Rows from block 3 of the text encoder of a small contrastive audio-text model, named by matrix and row number. Rows with one number within an expert belong to one neuron, the router's apart. Each number is 200 + 30 x the weight over its row's rms, rounded and kept within 0 to 999. All counts start at 0.
After each expert's rows are labels from the 100 texts, of 14976, where the router gives the expert most weight on average: "fires on" is the input token at the peak. Only what is clearly more common there than usual is listed. The data: notes from a synthesiser with random patches.
# router: router (text_encoder.blocks.3.mlp.router.weight, 16x320, trained with AdamW), inputs 214-319
# up: expert up (text_encoder.blocks.3.mlp.up, 16x80x320), inputs 214-319
# down: expert down (text_encoder.blocks.3.mlp.down, 16x320x80, transposed), outputs 214-319

# expert 1
router.1,168,218,198,149,176,231,169,196,214,192,192,181,215,161,210,219,140,223,249,235,187,187,188,206,221,209,169,159,172,151,206,206,166,164,204,170,173,213,242,211,192,161,205,205,181,183,175,184,220,191,187,239,157,240,240,193,194,214,197,178,188,209,261,215,172,184,177,180,171,155,162,165,223,198,154,219,184,221,239,237,193,156,231,164,203,174,156,234,213,193,159,215,227,238,221,197,204,239,233,206,192,244,169,210,201,189
up.0,218,174,167,189,180,222,238,171,205,214,230,203,221,192,180,170,220,212,241,194,217,176,222,196,163,198,242,183,279,210,215,226,212,169,201,216,168,208,223,192,211,232,213,173,180,214,228,189,229,225,208,190,205,186,147,190,223,170,193,214,233,216,228,140,209,251,175,135,196,205,173,196,215,171,190,169,193,216,191,211,239,185,226,182,156,166,182,199,220,253,222,213,185,210,238,176,230,166,185,193,180,179,127,227,225,189
down.0,232,234,186,183,209,201,179,239,170,208,222,222,150,134,212,214,227,252,190,207,182,179,238,216,198,221,201,198,201,206,158,212,170,195,198,180,250,228,177,211,189,211,161,165,202,193,184,176,183,217,147,184,211,179,192,200,253,205,149,195,182,215,241,205,184,187,193,212,191,242,247,203,207,250,226,216,178,200,197,191,221,228,148,193,211,219,223,211,224,164,158,224,255,193,223,177,160,221,255,187,224,209,216,204,170,242
up.1,176,254,178,252,219,244,175,213,238,164,250,214,247,130,201,172,204,177,220,198,262,193,157,169,189,167,272,199,144,185,250,205,235,173,183,195,157,188,232,215,181,198,194,233,177,176,217,147,232,154,180,171,166,170,213,158,164,177,138,227,215,190,181,189,181,215,242,221,168,197,199,208,273,186,141,173,197,203,201,200,227,211,179,235,152,183,176,203,174,221,232,209,154,239,192,203,186,192,234,203,145,199,191,208,129,197
down.1,202,206,211,206,177,133,228,172,196,203,186,184,202,186,153,219,221,208,193,219,184,222,240,171,273,205,145,198,156,193,191,197,191,192,262,184,213,186,220,217,171,222,243,171,242,229,226,191,171,233,176,234,182,222,196,214,170,165,199,187,226,188,203,159,217,164,177,201,204,187,191,212,198,262,203,127,139,233,215,147,208,212,217,204,171,189,180,206,171,158,210,185,152,184,166,199,204,250,179,207,179,203,204,221,214,134
fires on: "l"

# expert 13
router.13,151,192,176,256,227,162,225,184,200,197,182,164,199,179,164,219,225,238,177,172,223,168,206,201,213,174,238,186,233,225,198,186,221,242,207,244,196,244,149,257,150,204,198,235,207,180,212,242,179,141,167,212,197,245,160,215,218,181,167,225,175,268,168,186,170,244,245,205,206,202,206,202,193,197,161,151,185,233,224,204,183,226,218,215,207,163,238,150,256,226,146,169,154,152,159,206,144,201,195,199,225,218,213,216,222,240
up.14,236,238,199,274,205,138,115,247,156,184,193,181,146,221,202,187,192,193,222,177,191,148,171,182,226,232,205,204,212,183,180,216,202,202,244,234,183,176,260,202,181,207,195,161,205,191,191,190,222,151,181,185,213,210,234,241,243,220,223,206,224,204,189,178,172,169,207,198,163,275,226,229,197,209,196,199,177,121,203,254,254,161,194,212,211,227,187,199,184,170,210,157,240,220,207,222,192,181,208,205,205,241,205,159,187,198
down.14,278,226,160,220,212,240,207,191,175,204,180,193,148,164,167,192,162,228,168,222,247,246,204,196,171,190,129,195,228,232,172,166,236,251,194,195,251,175,209,202,211,204,191,193,215,201,190,237,213,209,266,236,166,223,201,247,153,222,202,197,171,200,225,218,176,201,179,189,190,191,215,154,200,116,166,169,224,230,219,205,192,151,160,203,206,173,236,252,188,159,197,145,205,186,236,217,177,163,203,208,208,203,267,202,190,172
up.15,199,222,198,215,190,170,143,226,214,223,207,189,232,207,199,261,178,133,205,239,133,213,212,140,188,127,131,218,180,162,230,188,275,176,169,206,191,201,241,230,206,136,174,132,208,183,149,174,202,199,263,207,168,176,208,216,215,208,205,201,194,167,167,193,229,189,214,197,203,197,238,198,188,269,198,222,215,202,158,238,156,230,208,181,214,222,177,203,196,221,145,187,197,142,226,179,222,200,173,204,163,169,227,176,187,190
down.15,158,235,218,196,156,225,228,223,212,173,225,203,183,189,244,171,181,187,199,188,219,187,189,187,195,238,197,208,178,176,235,196,199,200,175,209,226,186,165,205,217,163,199,206,215,217,198,213,207,251,233,212,192,194,197,279,189,201,172,213,122,201,248,225,243,169,215,222,211,223,177,257,156,247,168,190,176,145,228,243,176,200,199,172,180,195,211,211,211,185,249,239,200,177,154,210,242,182,226,201,167,183,182,197,242,229
fires on: "c"

# expert 6
router.6,149,207,218,191,218,235,170,205,208,232,250,214,209,216,197,185,240,176,206,233,205,210,219,210,186,248,222,187,153,222,198,196,224,227,198,208,218,195,178,198,154,163,219,177,160,164,255,150,190,210,233,144,240,189,255,199,222,208,213,192,148,224,193,227,177,140,197,150,185,272,214,207,233,259,213,229,204,220,210,218,209,158,166,205,197,178,185,157,185,187,236,176,186,227,229,192,213,146,207,200,165,187,234,157,211,186
up.14,204,202,187,227,201,181,245,149,245,261,215,188,203,157,179,159,196,210,184,147,161,155,186,184,215,217,226,220,209,152,205,160,161,216,253,193,199,244,209,224,192,196,196,166,269,222,210,220,174,156,224,247,229,211,143,238,183,212,208,193,220,212,198,191,159,147,200,201,141,231,188,173,164,133,159,242,159,219,192,204,253,194,162,222,208,212,208,207,203,205,147,203,137,229,170,207,173,214,171,219,193,205,196,227,235,201
down.14,168,172,230,171,198,192,209,185,246,132,201,228,203,224,178,211,160,182,220,174,226,226,215,155,153,221,175,184,164,215,205,208,160,251,167,213,230,167,226,180,210,253,217,217,189,206,160,230,163,165,247,252,174,230,210,220,184,211,141,207,257,177,170,158,242,201,240,208,206,162,270,226,211,137,215,219,219,208,206,169,194,220,213,194,177,173,192,205,151,132,192,240,219,189,205,206,129,271,210,191,226,165,193,253,170,225
up.15,223,230,148,173,156,205,179,248,152,215,164,241,209,203,192,196,182,216,159,153,183,215,207,213,199,199,170,152,210,233,246,170,230,218,269,247,198,210,192,171,153,209,220,187,191,193,200,158,194,174,208,181,170,203,199,224,218,171,223,210,209,199,227,244,222,187,184,187,186,243,176,200,229,218,208,172,224,151,206,278,201,202,215,181,199,191,122,228,192,159,188,229,170,190,191,230,178,171,205,212,170,219,201,161,253,237
down.15,187,236,206,254,142,155,187,239,150,236,204,189,135,177,203,176,245,207,146,219,248,206,172,249,184,218,209,216,211,207,170,160,247,211,218,229,193,202,211,217,186,272,169,210,146,179,221,159,165,222,186,227,235,212,178,220,208,231,220,183,245,173,172,207,170,212,194,214,192,193,183,134,209,192,125,195,194,177,222,204,144,226,217,209,198,226,198,215,153,271,186,181,214,197,194,151,279,214,159,181,210,218,159,208,130,170
fires on: "r"

# expert 4
router.4,234,164,220,205,166,164,208,166,189,203,207,200,197,234,240,209,219,246,186,171,246,136,158,223,180,200,202,156,224,185,192,190,196,200,175,181,190,139,217,154,201,215,181,232,186,193,146,174,187,176,208,183,211,204,204,204,203,151,200,186,185,199,140,196,228,204,269,203,162,204,205,227,190,186,193,233,181,216,221,192,221,189,162,156,230,206,281,153,271,192,191,221,235,206,228,185,225,246,216,197,209,185,173,214,279,219
up.0,189,164,204,206,248,156,200,204,194,152,213,206,269,196,284,201,199,192,208,217,212,193,197,228,218,194,167,189,251,173,226,163,225,222,219,136,190,201,180,257,251,214,199,176,200,201,218,200,185,175,203,162,234,216,183,210,165,186,202,206,196,239,208,250,205,217,239,189,194,186,254,198,145,198,186,174,149,194,222,198,191,152,193,157,222,251,192,187,242,184,181,238,203,198,162,200,226,217,266,182,212,216,226,205,237,229
down.0,140,203,176,218,170,177,277,147,212,187,146,182,188,205,182,247,215,117,181,157,212,210,209,197,176,193,186,185,200,190,191,185,224,168,164,221,221,227,253,165,198,148,180,197,159,156,151,156,186,173,183,151,202,197,189,193,169,216,139,276,159,226,218,173,149,212,125,205,195,237,167,205,178,161,194,178,166,244,193,215,154,243,235,207,234,160,246,209,162,213,205,201,178,246,234,174,159,187,221,195,145,214,217,245,236,197
up.1,179,183,216,201,199,229,182,163,181,159,213,229,259,204,218,211,200,194,211,171,200,205,216,172,173,205,192,209,187,215,160,209,168,212,215,187,219,194,212,203,205,226,228,194,247,159,206,190,155,178,176,226,212,210,206,232,203,265,174,185,178,209,193,210,188,242,192,177,160,211,240,194,188,198,257,224,175,194,233,264,242,179,183,232,224,222,213,202,204,144,186,166,196,185,217,242,181,241,235,126,223,180,216,138,274,208
down.1,150,157,211,194,168,198,129,204,251,200,203,240,197,150,200,224,162,203,191,250,230,169,212,227,192,170,245,192,149,94,185,164,204,276,213,226,185,218,184,182,173,210,247,194,206,164,143,197,208,241,208,189,188,199,210,181,200,184,184,184,197,166,216,238,147,148,187,204,174,186,214,216,167,177,212,213,235,239,211,205,203,197,180,163,190,178,205,204,212,206,208,241,196,190,163,223,179,172,213,216,182,193,164,210,229,223
fires on: "-"

# expert 7
router.7,221,215,185,246,220,203,188,215,184,219,216,228,208,199,184,253,166,232,207,199,224,153,221,194,159,223,236,169,210,181,159,185,179,165,262,214,169,198,230,210,183,122,217,194,202,179,193,213,187,169,175,241,155,190,147,233,212,213,248,234,208,189,241,211,190,166,183,165,235,238,194,211,220,188,186,192,252,127,233,175,234,181,238,191,173,185,192,236,240,147,223,201,218,151,236,177,219,232,209,185,159,215,180,240,210,209
up.0,199,224,183,181,177,173,206,258,260,210,179,226,230,192,194,215,172,180,206,191,193,142,202,167,218,263,233,177,157,227,213,204,192,203,182,171,226,212,226,252,150,163,205,220,221,239,183,135,243,144,242,193,182,189,157,194,155,216,195,199,152,222,166,216,197,243,212,240,186,227,173,256,214,186,217,203,191,178,249,219,218,241,161,194,215,237,177,252,183,265,232,176,200,209,205,201,259,195,263,214,179,189,225,254,153,230
down.0,188,234,227,183,104,194,226,225,205,152,195,194,170,147,197,192,250,189,223,213,206,204,158,218,203,187,209,206,186,191,188,268,212,201,218,197,247,190,236,183,213,261,218,168,154,174,216,201,217,178,283,189,190,146,197,218,219,164,202,227,229,233,158,227,180,129,177,252,194,235,213,175,218,201,169,175,189,218,183,153,240,166,239,216,185,164,209,184,166,189,188,248,223,171,204,193,199,175,168,142,186,212,196,210,234,157
up.1,224,202,160,270,195,164,236,223,239,257,288,243,233,154,194,198,177,143,163,254,255,219,207,227,141,212,148,225,192,154,180,186,169,199,201,219,233,209,164,213,213,142,173,183,236,204,233,234,213,225,240,193,188,173,211,214,171,172,210,219,219,133,192,238,225,222,161,215,183,210,196,203,199,200,223,193,187,153,195,180,200,188,230,180,190,227,207,231,224,245,212,198,231,236,163,201,238,169,174,198,218,187,188,153,193,202
down.1,181,204,226,172,199,188,260,146,188,142,225,200,196,181,203,190,122,207,151,200,192,227,188,224,175,197,250,186,223,239,154,227,240,181,208,157,190,187,194,239,234,224,182,238,212,240,188,200,210,153,202,169,204,257,199,195,182,199,220,182,258,257,205,199,191,245,229,230,215,233,221,249,226,209,227,182,183,176,243,204,181,231,186,154,179,214,148,210,228,232,185,219,178,191,169,186,226,172,240,165,175,188,225,157,203,205
fires on: "l"; "o"; "n"

# expert 12
router.12,231,182,237,183,179,217,255,199,221,238,185,180,195,246,194,253,168,210,197,184,241,227,202,189,193,206,209,158,187,237,162,185,228,228,209,194,215,183,182,246,181,199,193,236,168,165,186,198,230,167,175,161,221,193,184,217,185,186,218,239,158,179,190,221,189,145,210,185,238,201,234,191,207,175,213,173,196,158,232,214,170,207,205,221,222,210,171,181,231,256,161,257,238,210,253,245,196,237,186,246,180,214,193,181,150,204
up.0,164,158,174,197,203,213,246,171,222,225,230,260,248,222,198,212,170,225,172,193,173,257,193,169,158,220,206,206,150,206,245,152,189,176,214,224,140,200,208,245,195,196,225,184,179,190,220,150,189,203,178,267,219,229,148,172,260,191,229,174,204,210,210,160,188,196,195,190,212,206,200,232,247,237,208,170,200,218,208,217,188,142,180,243,171,200,191,219,162,215,208,161,189,206,249,263,171,181,148,220,215,200,147,94,217,241
down.0,226,233,215,147,230,210,195,201,186,135,172,190,229,238,145,193,211,177,235,172,198,239,208,241,188,249,149,188,181,227,227,211,118,159,232,173,242,199,215,175,248,212,174,176,249,202,212,227,142,200,203,204,223,220,260,248,242,156,239,210,210,201,248,218,203,227,192,161,245,221,203,160,162,199,124,203,227,188,237,208,224,187,171,215,228,210,199,182,233,204,213,181,145,184,226,238,221,215,266,189,228,172,209,207,221,212
up.1,217,236,168,224,185,265,211,197,178,191,271,241,247,203,196,213,162,197,207,199,234,225,167,202,203,224,218,254,156,243,195,181,219,225,199,167,175,208,197,171,211,173,203,246,177,164,200,214,198,196,189,214,217,197,212,225,232,164,202,212,224,230,177,176,226,221,227,191,123,213,231,235,231,164,190,217,191,168,182,242,192,191,226,196,158,240,213,247,185,204,144,180,201,221,233,206,257,201,232,145,226,123,177,149,141,174
down.1,195,250,173,206,205,159,185,191,234,123,238,139,189,176,217,203,185,216,159,193,180,271,240,216,205,198,179,213,175,179,204,205,149,218,215,212,231,176,214,167,209,186,187,241,177,204,241,224,170,241,189,207,193,237,166,242,195,216,268,169,244,209,210,171,162,183,220,249,259,182,205,217,188,172,240,227,240,194,174,198,229,165,176,206,229,227,195,197,194,205,216,226,191,179,168,220,214,158,200,236,207,224,230,216,208,211
fires on: "m"